python train.py --model="image classifier" --dataset="reaction-diffusion patterns (Gray-Scott)" --train_examples=95000 --image_size=24 --crop_scale_min=0.8 --horizontal_flip=true --targets=["palette"] --num_classes=7 --arch="vit" --norm="layernorm" --norm_position="pre" --hidden_act="relu" --mlp_ratio=4 --head_dim=64 --fused_qkv=true --bias="all" --qk_norm=false --parallel_block=false --inner_norm=false --patch_size=[2, 2] --layers=6 --width=192 --positions="learned" --pooling="class_token" --mixing="mixup" --loss="cross_entropy" --init="lecun_normal" --residual_init="zero_last" --optimizer="soap" --beta2=0.95 --learning_rate=0.0015 --beta1=0.95 --shampoo_beta=0.95 --eps=1e-08 --precondition_frequency=20 --max_precond_dim=1024 --one_sided=true --adamw_lr_other_params=0.0019 --max_grad_norm=3.0 --cautious_weight_decay=true --max_steps=25900 --batch_size=128 --epochs=34.9 --lr_schedule="poly" --final_lr_fraction=0.05 --warmup_steps=2590 --weight_decay=0.0 --adamw_weight_decay_other_params=0
Rows from block 3 of a small image classifier, named by matrix and row number. Rows with one number belong to one neuron. Each number is 500 + 50 x the weight over its row's rms, rounded and kept within 0 to 999. All counts start at 0. Numbers have three digits each.
After each neuron's rows are labels from the 100 images, of 14976, where the neuron reaches its highest value: "patch colour" is the nearest of a few named colours to the mean colour under the peak. Only what is clearly more common there than usual is listed. The data: reaction-diffusion patterns (Gray-Scott). In brackets: how many of the 100.
# fc1: MLP up (model.blocks.3.mlp.fc1.weight, 768x192), inputs 0-95
# fc2: MLP down (model.blocks.3.mlp.fc2.weight, 192x768, transposed), outputs 0-95

fc1.519:485481481569623505484514503467461482526497367465502490466497464468484477462543501470505484484508585506474538478453482563551396465535566451506470499573534480508546436527510547495426455492543458498464551458521477505581511488519582489418437495479500407427557445461482542496536396609529575462
fc2.519:520522485529492527508497512516553441521464614454510564435562553567434612531539394506487504536659560503564474515529459524484506450534491513460444626592536499473467561530476473556488501504465459471533568454479591523448411503507415535503535407421524616483452436527449477497493530443471542595
patch colour: blue (67)

fc1.748:468492467457499496447547518435477498525408574610519537446509525528481442472555515543418405511470513509570441528534444531490543491517406483478572537518552521551482467388473510431388538447495522414490453492598512461557479497455487458553461491513509533524582477491472515503484626469511589563
fc2.748:445493529481525587463494532574591436461444490457404479510470490475542509458349499504504650547550465508586534502491542437463479479530551470496426437436555497527526466448517539586566603569486451556498518506451417505430465438469591612421366495568478535512459498575559487472455413458505417534
patch colour: brown (73)

fc1.87:504498499459402492476440540422437542589510561516537556574418410504471558492541640489492472556497431419509452489504512461579440484393492532501505455477588457532546573544538491432548589503525591533418504447479500595523551419523580498456425499550590538592473504452461505465534509464556420520
fc2.87:439488462570388496466483460577469502453494460608484536490502499527378483501522435515566475559474500430541523486496502501503478467469477451521420714515462471505483541427467525436532542523436507454501431528482551450415388486464490477520509489465542625367480530513503499421428508477470502446
patch colour: grey (49)

fc1.118:581460528438407531453461438441471480512569475542460422439373513505567493462572567489494547460492507468522541493490492495511579512530528503537466513474483437484550564505572590570577510516406422523429466509527529491494517455443519501508462489467534486542417448494612525528507521537399487514
fc2.118:451486440445571625558431543481493452493493534494562525545506484446433526576526459556498592567515505512538396518588483516454545571484437457483538489417601584544512484483523483555532495558490600504456556555407500461499431520494472479508521524463546485439542532505449434447595576437423484453
patch colour: cyan (32)

fc1.69:528486430528566578424381527442385516537487480510411517460482489499494515489460527426470481539590648482519487490505618501382496474501496489430470590478534488376554436471546528543475488463549478489483573520400499551486476540526558483449471465480467512519459494434430551456557448536535480564
fc2.69:459558528436483516551586491493553388485573506452449507531454520500466497579478461497451525508402517485439481507504450560605554545452522547419498535564456534460492441447465464523381571508555447495547516561458416443451497539510419579531459488505557530460522455531470416573575490421495488604
patch colour: cyan (30)

fc1.183:530568516442496511566477472504491516485558516500504506457406455551544555563587471429581586445432500459551380494514535612482548461389544520421448588497511437600447568560606524519535482567590596566495543533554539508483460484485522432440513446480428518525518476503486511438487483564409510516
fc2.183:439407493518410464551585627445464506457507537554481469551484564514477484536507511442568486600486505493580510507531458443463452617448487479575429479522480507470552522487513518410529469488517474488469533452460485504592471537453537513548512493456431474498484614480583435485443431480389533496
patch colour: black (62)

fc1.271:511554405472600434492511458589442491399483497551512561495505518500513543461472382484452457488524592520460532540454537531551466497455488437582480488581472475473633478402437494460482412460494453429523503443476635599478480512570505500525563534437524537502526551499488485569585547571461559399
fc2.271:653478527511451477564444605413580485466395664494415543508529534534397503499469444373463479500530553407577447543484511497464495504542499534469508552490508511565509574469535527534487445516548473493473580465396486552514545586525567525539542423498479552511560484486508437542524498584471486460
patch colour: cyan (30)

fc1.506:489497550437493484506508495564414445425514525543504519468542528503514364451522504511536421457454531523573477472451613456477596488568312507515564406463463415516511519477537470464521432539475490383546551480562449519400524457445483529521557481499449454500481494489504479509563494550367403470
fc2.506:533504567464390447486457603454566532512450468586430372446432531485512561535511490505526460532477513469509518468458563478517416493413556490487460469515483463404492561537586470445544526457533464522622445573562514492585518581474437493489418446462475546545457476503556440441508523480501459530
patch colour: black (77)

fc1.387:430552569555502561496442577531536470505475471471455530563506583515505463515487574506473475494504465539474553546478522556496534519545584499584477584579484552546508450580582418569433491491518441429462513478573516499466488545397485477484443572493339540451376492540500431584560542526435468536
fc2.387:586558541462540455570610435529490482565480456525548599432472401577470494524475485508515472506465508484499492547431470530554445547534497588532488408428481458517404491513575471435502514476496395473523482548442455545387419518561501429499450498385506422381443557510480542548542461496516484547
patch colour: black (46); green (38)

fc1.214:512451519462531427471490475558563536481519506450576453524413421525503547404429486504527541547499486434490587525538518486582509426447494501489551470512515500531545613414461583512561542505415452519492395490438562457485488453524484619518544512485556455507456470511492524426504561549424455460
fc2.214:559517510458415505462493498505481526546361464510484597534498527472407523495520533534556409479557500525535372478546454476470482536479464464530508626440519496478501480487504438464493511471524450479496449503510479400401418425406498427525553451437489466516538480503511480504501516467496458486
patch colour: green (58)

fc1.38:511495450535467493571402591483527470520506527453661582471485420556444600469542492468505548546520513474548592476483534505501538499424458483510471579487417484485464520460533426516454539555424529541590509588465496518462440514446531536465558479502514580482482570523586511411544454403406428477
fc2.38:409471501523502482447504477448512509459572442583485517415567449551547480409568508349526479464620461541457573534484350453495515521508505487495484476488587491512525411518528585511519499500489482506469464494592521448518490508581584557532440492567501420519611496450492525467515514452493477517
patch colour: black (45)

fc1.178:442492475560555503461533525488515509518449489448490485456500537499470561492498480526422461412464632554374481423451540468577456460574572493464549431531473452507454400546576406532426548426434484448462544468500501539561469557458510425470415554498567489401535469453515525489522501501504503569
fc2.178:511551482445478459504483463512513426465452380438531483476624504513430557485458429472441465553580551518497469572545535462582514483438564451443442625494552466501531475514518507557509499507546548473555443403500447450538492530527520573460558429432522541553439498585445488493475570457450541532
patch colour: blue (58); green (26)

fc1.582:438511497554505420504494463500582482522497559581451546460477524523519470539532522480555508517415401431450544493505503546543411559550511515477538420506434562520559580542469543516514489573584484564499407506437546530460505514411461512502522451448382485522409515410531442542383530451473381467
fc2.582:439521558446439629429512512419484555410446536436518526507492403529460499438528518531524555610506490493477559479431560482446536478479626424508499532437462481596551522454540564488504501404459526477524515503469519449545406477519495468497502488488524549467404493509506533488492487425503404473
patch colour: brown (63)

fc1.412:395556486473472608482461503557460513507522480461508522481435523469520536573488546435437527494501448486491543603544465488580460509458512401558500552504482478531473536529595445363488498409327580398527469502557473458461460472522512482449548475631539522466506475560449474409462508515465549551
fc2.412:440583474508500486457577493435542459434558409462509491536445533509479486469556491586468469542472415442521394460467472461454471538473561459497477599417425454535462517522471510512472500413417522452568565501479504595537442524535479522538486584516460477450526536519496471524579538356510464546
patch colour: red (34)

fc1.36:508520507384443566530480466528499546532478534499486501402429585510566534548478624482457559529447456506579495515600477472481531434512376434460509554430530442514529486484583554573384467492534583471504511475500552483481487536463415434499536524502513453510479520369418424512434489400566585588
fc2.36:575510476436576537527452540449407538439517463505478538584473524511550481482436504648562577494438435600470501453510504488502512560500506520477498521488470537476571564678501573510502544542443497443476517474520542527439582563428468412499432573562490519446479452543495540450458518519531528521
patch colour: black (57)

fc1.253:541482465560434604530472523536470417476558516503435508498597445554540515616435514470529436468355470443437445512478651535466511456528538427505500536519415471500475468440489460460529592449546500472468463456550453537475514561547461600579553459509406553581480518500412480403493450432427579516
fc2.253:520528472493487473553504503494472489479591493483404464470516458547500489464533592509443524456446470490475468421482492499536565526485510515598534571522589473438490544525484493453462537539466470421492554472509455477454439579476508520546489452485562496456516474467514479562405557543436569386
patch colour: purple (52)

fc1.531:577435548412552507513554479526451508549518492462523557470576521554429551485474531395414395546372529400460525564531489513431518475511405478486531405432571545440486502518516497538504456490468423543642431493523477509478572547450463518588459485463494403458568494544517500543469569543413546578
fc2.531:536584487422496461565492570458464526401430460587401485506442511472442522513512471515575576446601488574523549529450536540445473503508514482483462644598380515492528497512490492575536512578535441553475538537464486508561410461480451496527524569409512555505532532445480503387507456475484476479
patch colour: green (31)

fc1.15:502502521436542488492552524442453440505494450595542589514526446557520561462528571473493506546485518509452489520516519500553608442551516497481476463541490507401579510518457401512576497492510554482501528444576478464485519554491512461522552444529421481475404587486547417428575491660525566485
fc2.15:503518562485488486512545512457602472522433588566541500534533541562578507457530470613460471510484535452492499439593571510423457452538485478538458502477584499491451524540551474464432560511529419480553425559458480466481440544527514555499545523552484549469499520511535426503488443501507530399
patch colour: black (45)

fc1.685:479418500533520508435517482512545533522509462493434579615492496469545514570569562413509395535452578517502522491545474568441404478518539433476408521599530525457599532568546527542533518438523535468485574514620518464493497510550519606449515466450519529462517473502504576458514424450521549448
fc2.685:503523455560482487551511494566473479448524534530542550393504495497434495547586417493424488455566465575537491494486430568549497512289496552442496631503622485563458582395548556515484558481524503559528470494431481480424419563473475455475478459368535506454573506436476536376476507422504556517
patch colour: grey (53)

fc1.664:603500511507512545511485492493536575559475502569410509486420498479490480541456520492461443530451380410526599522486484501496521470545519559409519483515453530551581577450600423493525511471519572597489609594484474541437456495550553461475548517515499455344436582480560528453488473448463443500
fc2.664:460551551529511447428598582507445525465523439397565527550429456449413379558539459456503478504473508502522486500584475487477528449389442475547486528441519534564512441543456572446529480537445512459498493490499457458416450443463591503449442483474495562507537494452414549480440524528528520505
patch colour: purple (47); green (26)

fc1.285:521499439472571393515506515378576540508503578435507438512496442492522481456542560481518488568417389480482527554446565481607559485482502528557495493540498552549571524418551521458537526498417433571479487589492445423502556464485566477504453406460456497538436393464502520511482533474456398384
fc2.285:622431481470443548457487513483476454488414577549493529529523516476426455514465512560507491496501516532591441486561454445454478548456449504446539588406456512434494562543454486501523567548544536482441422529467454506416477487410522456508474455474542502446500439548594493523544501507565516476
patch colour: blue (39)

fc1.719:474516479431463546482452551439503570563533576528528470394469468592518621437406540519544529501554471461508531491534450460551480411545472564470535531531562524543541356527497590610435429494514435407491473456538495495503467504544495436500543519471466439565531475473549449478515510522449502460
fc2.719:489414520458570434502525452463506476435465497453445570528475424530593440394438407540544464457474484506588493451553487513527462442456509467493421599399476595539537535550436487511526600555421529538547559478582442491545490541490428490493428561508497450570455467522491523454493474470481497564
patch colour: purple (64)

fc1.694:471526505446455520536543549459503533491493533516431440427479507498436477546472540489456534530487469580514559498456615571542561502441621481387569491590436459444543504457492596455461511533528481487477398527420520506510445489457454408526552545537474526541422449449518427505471451463529496497
fc2.694:498532488575500447482428454530536437410371498477519582482475481530500414485549448590503506531467536534517542490430430473497559537431532491490518541470555502606550469509480468523552572477452532453509540542514513456527529443514569434448497549496531481575477532591469651556424431416481525492
patch colour: cyan (37)

fc1.23:462540497468463463407455567496553490469493496483465519494410493518576580381549529399521392523425491540550482581483503558505440531469563476515427513520477487546459510588425552408537583488459528430558479438543572428505456495521490564536521416503467445496491462483552535536475547458451554481
fc2.23:560504488506495562564568495508544523494437523642515523540498528515480559531507438459446479535546528471470463397518447416529514463438505502584465558488554598515588469548581551460367514462565468574548466518467448466596426484552529494452534521427425576447451573451553499512405480472420500418
patch colour: purple (78)

fc1.303:549441531440470567515547483548455508419487435494521597481397510556567427498578490483468437539478497476515422460487358455489457451511484615533470549437598452522458516421556533451570525487506510462579539555559414478488406448505554570514505540501406430450524533591577466527590513510592447521
fc2.303:516581557456471575456514510460509534498590517595640488489468484473582456607480581525470510568507503404494461500483505497426516555484465492487528476481426547430485454504569535463500462471466548535454397518437502391392467469593484491412516623494442542485468505525437474382561484498459524506
patch colour: brown (65)

fc1.31:457454505445433559374479451461430498412529503537441539507435514516479449549522507535494385598395427516487446533532446464549530439430439498547503497549552446500533476558573554457530566471528466565466532481551484490433490461505550519498504489561529604469507448454500511481543546500477495516
fc2.31:533525462558443524529421529526462502565432483583521555551450497529506435566593508542542558502525494434499514482520495458439500531471479539424442628485519453400513507501508457483478506539486571464437511521496582476393455481512523545458510463506501529372456547385428435431437400461454556442
patch colour: green (28)

fc1.134:453476441512521440528460497534489440522459577457516483450462522534544579508443476590495433541516507489567476458600446467502530501495492448488478459470460525545466511470494536511433491503520533494505421557490465490566506508597514472465486549522532589560429508572464525544494569538523339419
fc2.134:499564514473501548451464623495532496467324536513476447521441514589334515482496487467625514482452541526528496513550406415495559458448498553537461599525528526529519435529472478454458489474422501490496537493396528568508488532522438508563559480605491550530543559523430476560482507481584564502
patch colour: black (71)

fc1.198:547471491557495508504528462408429516495504385422423459489613494453444496504492411476406617482536531549500503483450451510540413467540568537457538468643584454496522463516590529465396542455516421459595530489511472561583438493507509474497458540546452480417514479432531447476518439538509499540
fc2.198:442530486519429566545467431590550525432504566552591486447482512574439596475467447523542471501538643412455510507564542526546468512554423444489452608537493545487450472432463613575521533443533426489470496557544517438512445512490492495471477491491448557503468486554558448488491602487511515486
patch colour: cyan (43); green (33)

fc1.432:470419459467501499438390434464509535526476455492393482472505483525596539438544495469536493410523536519486486543557541531466459450493623492542486426524549520532491618584480533477474614523461581540534465489495512476505528473500453518425571535487543446530443560483549432512480567469451417460
fc2.432:540526461537427508568606542544475523494494560555516531424481548464507544514524504419509419514488551471497443471493514516612476560456501550459483583460472551466501620389539548458466490424567484452495394474504540514483396475482581474529493464487515641446505508405547513460536430444440504487
patch colour: red (44)

fc1.567:545443552461538546583498513545453430602432455473380445546453463520473458435519535470528498523554487572590509489539608494478503494555491498429505495436568524463556492473510471517416462460522500405469550463361503555507463506474438374420584487484417547465494542523517525485545403497543446590
fc2.567:495548558490495506541562506477503483415506517472423557505465462533535588568390415501411558442506470480501476543484429561479529498404481484457520486599472445528435508433466525458462424509489501545524485614523514442485555484512565566524361533495582529421466376511514521451547442409524498513
patch colour: green (48); cyan (25)

fc1.84:549462474554370516420477468496481548478531502470495456515443516461446545384394517492593544495504503585511485532451456479510449455519650522449457544554534570478543501503488462457474462508416501448573524525524535451494470530526439494482478459591532519418485409635521433547510534445414449444
fc2.84:458521486407522505518490486497524459427513450490534484523560527537534426510477474595480388537605430480508458525512381518490449508465404491518616499449435435494459571313505575551487491540559440462557477570423487548532388532506555526523520553550516624485496546524519555471580521374555467453
patch colour: green (25)

fc1.439:469467526496478554387527429584468503444422505536503532480487567444516440495538556524478504422516498457528511485454472496537561587532518470566510476547423532447493566485488500410562565529510496508439478443509479592473490392523504547594494595512490520472507540572590369526463566477483527499
fc2.439:488570504486373479462461528476521505446468504513534541557455487497525578552425507454513434547637494408548341535514396526492512481525489508504537577420431493529530471483559543497530526471438572499588491490530585547479521459426558567419523477533527518415491446443535473410482446453436443471
patch colour: red (49)

fc1.430:496437449418550545438455534488473553474516510576554387520505495469498541501553401576574489498530479480458525498530550512473492504523509533579470385552608521559435608433444587490439507559473547567492498598469539436521489428464501478517595502391480494445481528464482549478491468492598471476
fc2.430:517536453512483525480584472453457492488553456581377492451522506403511455491537568460438457504508577495554472523366519432553472494545602564470503531436453525484556545469473487485501521361574485463538440528563484485503381570477486461543416494497512574539492481371471487499565502552487497495
patch colour: red (39); orange (30)

fc1.376:477475582480438560466547471460429485543494575520441595622416478463469401540474553471605457414423442545523571509499434403501461421607504511459404478464493540501503489500494536482548500428522518564508522499499557538486514473439426468519506422493428503413476495528524451593534541426521568549
fc2.376:568468396491467510524396452543430520439532527566536502467441457555432527617517508591496392585551521494508391501501492537551495468366411516419552453427486585532558471493540535528490515455443570571566514572450338532435496548557554525439436553572546568462453524481461531488513545496564567461
patch colour: purple (44); red (33)

fc1.10:451404484460414475552508468442548538461491563474511460484461431474421507540497590514522590486528585458561466584551583414429510509536478443497564427582473472513579438542584532422466466562540508522471456558543482539499486529527503543467507484462527485430445459438514452462573439443515410485
fc2.10:561534443469438488554568478523505578466489501591506516481462501502469579509548397536439450588425542485446476487440479513530527506415648564468474384517510456454454510499551492492501501421501499524506510505465577429456471491436538441516436445530590520475520540541445501498504584563547473505
patch colour: grey (52)

fc1.527:529497457492471427453506432434484466470451468428423491504454412560516510524511495522474434445440487610508517524447558502505501443577443528485529382456453521562533590432550461581429468534413456539528530504509390514518491581475540513486523549479467554558515471537489480478539445439498459559
fc2.527:545544538483402526559520451528563419533493547470467390522436391498337453404533489528494564431515512467520479525553553483552554521557510448449480601412513521561494460483580430510551526463528432490488554540519474434560453449501441589555466531493460470596508553547504483483591489426407508548
patch colour: brown (74)

fc1.571:560573501436568476523569525447503539407459493486487514556541553487592545539480460469475474504519651444543499519504528570457487542564542452535510453484456406497546443511495445441496438428531535439497526441570478477496556473525502568457443548510449453440471468540542338515544397502606514534
fc2.571:500629491557521583576446478411609469460606602527503508520527517546544549521615495511531606454607453490486511493473483518540610388518549434508614484474521469532459607414487422437496489540600461505571472438514511507426443485487498444473555369537427547507517536481544509504502501492484432421
patch colour: red (30)

fc1.614:452506423561604558449484517541533509450441560531462576412429542532505498519469586550589536555508578444502560494490429480480507532437469415504373559388456491493523457397519458463544558476471555467598480582486492538459563432520592451535572566500475477426467477533537563513581438472449593603
fc2.614:443534446540449554449483541451497541482484487513511487513645540595502403472551475456557517545458442436500508537574420566546604538506498476481539562525502466496514574525465408462482583408498417473538470476542573548505432500429520544510424547525551504515555502530525452512485365418488502408
patch colour: green (28)

fc1.554:564508530499515541567585513562493484500529574456480444529518483556457567474526535450533516443519522551465380524478530501553559483504469440513561417463456460458417501517426583485404492469531573479531521460540494537453479544539416476532519450438531444546397542530458438453598509521453392517
fc2.554:519499445513475425590437571452573473466517503554467435439606474588513527578500478472381451585432566442570523502566559509444499578478635472524523594412508547539521501519536523583481524470541430553541506504434517524560407524487571502515496479459550497491572538431466413522528466459566572496
patch colour: brown (87)

fc1.445:452479573538570507516523432560487536503468488449506429569517556526475503516422457433518488532440501460487596458478464525500529495550589578605405479489435423514496441488583504572458525498493482492498522456446411435535594523491485411401526540557453427522467530547557523542495468517439512430
fc2.445:473528471500539527514484478515541480518516524616458625469497538523480554630559441573412576521500446521493464571550468545497431501540522575502521660440546500522447590447437577470519441507538459577484551553600524473464477559512469561579462576537550602405515493498493495581533469442473548469
patch colour: grey (48)

fc1.525:560431542536470561494424516521440451496485500512513591544419521425577499569559407520561494418458465547480445546544493527416530521426489488522472454484493466579486463451549453534555497557478491525570485478539367537540462429483467489553563525507483374389404570483533465509519521563581532516
fc2.525:528517425474480596516471554493565554471496457515546447518421553549506490506533500484426583508618534479459524462480467481498435542525562484498501563519482522558463523487567535472492520540535467418504526489480515496539480470478490403473511506386382526461500449533375430446542592450505519582
patch colour: red (34)

fc1.418:544493504471517422539392450521418526460489433569455562575448485475541587468536529491443540547452509506475543562451560497457553419475430568521549486468474459413506507527530453577476410552465554527617507453559433407449508502526496550528572454578475469502484464521560612542576469570430517570
fc2.418:505480580533542507480459567500547455483407494474580506496463420646577492467570474514523540497506552464506442539553544561471556486637434554545423518522527483471405463557488435484496471533486517496478560479584488507579478547426494486555527473503426518440489455535576494428481455484474428539
patch colour: blue (29)

fc1.427:553522543393586463534625497529574422455512512507441537444537552496455512511487417489459447598437506455605528545444419491545556479494469470503579435437409464463479435531464543516484421478488487467544584502503498440454545463488433565461572545515491454511563497572408481505482497493449581529
fc2.427:538525582496477417505491493536411561480431447503485517477473460534484603532531566484525535543554510549539406498435505442510551475539398567454490609499539522502490557531608451494417525596519532485466352599523494611480520475481519427547638543472553521517569479397462505434482477518563447493
patch colour: black (43)

fc1.675:469431595480527507451467491566463467483410490546502573477462478533443462475466485502496512525458476467485480482622488393508531507445509550604459447449522482382487484519508569504528467472528462500557497445561481472527471429582565538540525510536540459454634484402510455474446476549493462465
fc2.675:443446567480430525502420504469523497533500478473422555454567440378472436529518447523590491536500470444512471522493497541481535462454496508457543631463538498524600401496490538343492496464428545537498593385448474478471569477536444487556529553471493474415404509483483482516477394405448491481
patch colour: blue (37)

fc1.565:438459447438462443387495509559514542491469453579499560491419483520442488521546491531464517526594621426474502456509514536446481461504545446515503435506584501517627469589478491449518556564574502509498467548412512466490525499539564499387480526457584537515525502432453472488557517507479535526
fc2.565:494503472556497562529482549565457423469559565506550519523580546498470509481470502546473457448613567573509542515468504532515449501390428501434449539484496501429436541524593530497536471534505427491480438487530460476429353576542481504541496506521492526453459517484507477418431581498508519550
patch colour: cyan (34); blue (27)

fc1.453:483463564468530525494569468451567502460476451611418499513550474620485550593494553500533537420517580484453546571498539456499500494524493471465474487476641602571574492499545441492529541496476489498437530491506502505570539461410481521412568539471450594486498573464413412516518530604440493547
fc2.453:582425566471547506495528522538517442421483513484495450560542471581523414509515447643466485484491509583462422483459543515536519545582559464562527608428437453517537452482548523506483381488531512499553544597489482481480421462497502483498543532599498486566511496521478424529568501490487535469
patch colour: cyan (44); blue (42)

fc1.602:406535519506517497390560513562429577531475472490536513510438451536486495402473445539472440527462486549486521601503490467612515506470488524544488489473557519466400430470593503373505494495497534540495531436504538467456520427572581508445510500557462494428623485417457456546555481588547525458
fc2.602:452492477469382431459499479474537546563500450493516576471569535474475487553558485528554519582580530380436447470496409446463535505489503519462513503472491410491536434544523521432497518469404552498537531400537529490448455464568540518536491551498539430425412535524401456495524455472497513452
patch colour: blue (30)

fc1.228:465594492515485547424527520508548622472533620487456429548394489639451454477440485539533514499459565451551491489515533381567449521432408419514505479465450468478510367511545547546476505571458511405502455478420583357549535431520540504637475436548481521505574527541542549493563491504523452442
fc2.228:446502430404446557534462484530520521480472561567523496580574468496498475462470492562497576529488607557520562466535472496541421498498485569444448479482422480377574419569476522469553524498571526483432441596526437504487513549466481440507564480573537447509539481444422471499468547543462381548
patch colour: purple (65)

fc1.690:541533548463521545473456552540481451440463469546429472598579463402462562532558488486439498525550533448488576481549372629490471535533432478499437449543582498528497654461528485530542568490493540412474442506441473482514492450504457516367459486526551449501491504562531504497494541488568526570
fc2.690:533502439502425467463535516476424525451488520527542533456437561461486497495418625483478402457534556543516552459424566371600521504429536558547497483402483447503544512522560527461499508392550443449519430497531410538465404546524543500511468443449490544498511541470568437431492476460447592540
patch colour: red (73)

fc1.625:502482483529602553434496486462526482461544362457513432586539498511567527464494468499503498448494565578548489502547488466449499511517477575427553527525463474505562533405481496441511552433413479527548551684524554390570371447564477505543548519538487519456462517465574506489600445440544564419
fc2.625:515555544520485526554397453494614508488560648469537463490531540542499464526619434460549490512427506457410421449420518475541519533476541481475508605463485536473454501458531422392421459503549397475443538430484496570437548526499607447454462434555436529525510516486528500483529439511484429467
patch colour: red (30)

fc1.248:488604433485498553494512545519597608527480550480499403436529544459487482474452513586497542550526527545481609465536557524476469565540511436452579529479432667548470648432453483455495503483454494555505412602411505478532451545585459508472531511463541613529418470463508459371531476500447507477
fc2.248:600457439522458450518488466443530552446472466546476513487499436521540527531599446459513485480499459536537468528499338551496551657527507462507478634488454391388494512537552433521577558486502471502458449476587585468549523519466478525469421520502417499489498469559554610544450419456488506548
patch colour: brown (88)

fc1.643:399470525474470501518481456494527494520489512494441503410441507432465496448454476497518472534495530451576502532516445490556437468516544526559584487522457446406421512518396564482453454494535511458511414524544524502504433461532436431575515546568519496539437522552543445543460583545493474445
fc2.643:511553550449449476484517468489431532472386529438462545501453524479433516463390489524474499581555445508494380508575467476532486459514479558440495610525422505445537471491481521488494551461449564363620460577478463571489460443460493518491504621528473499476503436537507440489534484387444485452
patch colour: brown (67)

fc1.766:470491453518547526485521553566480480487497543512451589407461613572450496510497543424483441553494523446511505544437462488561469482516487502468558546464505528512460485560492620509523455546535495477497423473468549507485526496454443421578594592415443555496466423383467510546496481482489487529
fc2.766:534608437458415494501433512473473517446420517454479503484484467507500478574465489564628485567429509616516522477495551548534448459439506536406520466514402420454538454498442492560575559553480378553472599510455481512490508486413547483463458573528516551535535596488513569462398608493453472507
patch colour: brown (63)

fc1.456:446420439485530511456492442397467521479507477414519467548487517432594488389450522454571472443512554503510478529500552515474489464541430492524454409501505519565502543505508556452517466495398478461575561530442505429495478485590502466495571527536607517553394481547510464519444475461544484466
fc2.456:534496513566527477490463454449567438483485492538507558488402581582463509460514451503489493538489468449465419440456522502466543464448460542454515650440500596492514589402505473410459536431494515484546477483472565566470469508436473470513472438442495536524515516430498428533541499578441476529
patch colour: purple (33); pink (33)

fc1.428:503488562509574473577465467618563456491537516406496608491393488543606443589473468442530454378440460469573535478482537378507538429490504456472520441381485558488476529437542517529572517507528533532544475436486539548466464452472523503511496489527414467506470453521528550636597543450512482519
fc2.428:530499450495447515482450534499378566477489476608537428529457493522352566625472500543533481515453467493527563483533542516468523499407400565460440584415507569541452378541532466464547487543425590501431534543405486446503416491474509499462454540492520621519431566500474492501447549514541582449
patch colour: red (37)

fc1.145:499372416469541441532557497564479488532531481520406414448491543529550485506446452496605476502573568554453573457445546434489555513495574543526468445476483482446474472557503496476406458476515502553613587469597463467528558486517446484379529495493465490520514458498467506481508502590464491572
fc2.145:455561470536557538539486576433490491444485498537505520588562529590469602495492429545461435543486456583468481463517471500447448499484443531482468659513501557542515523399428511543536474529593486453528508558501539558554426535454546490603522527606549476510556496481450506562492450468472493377
patch colour: green (37)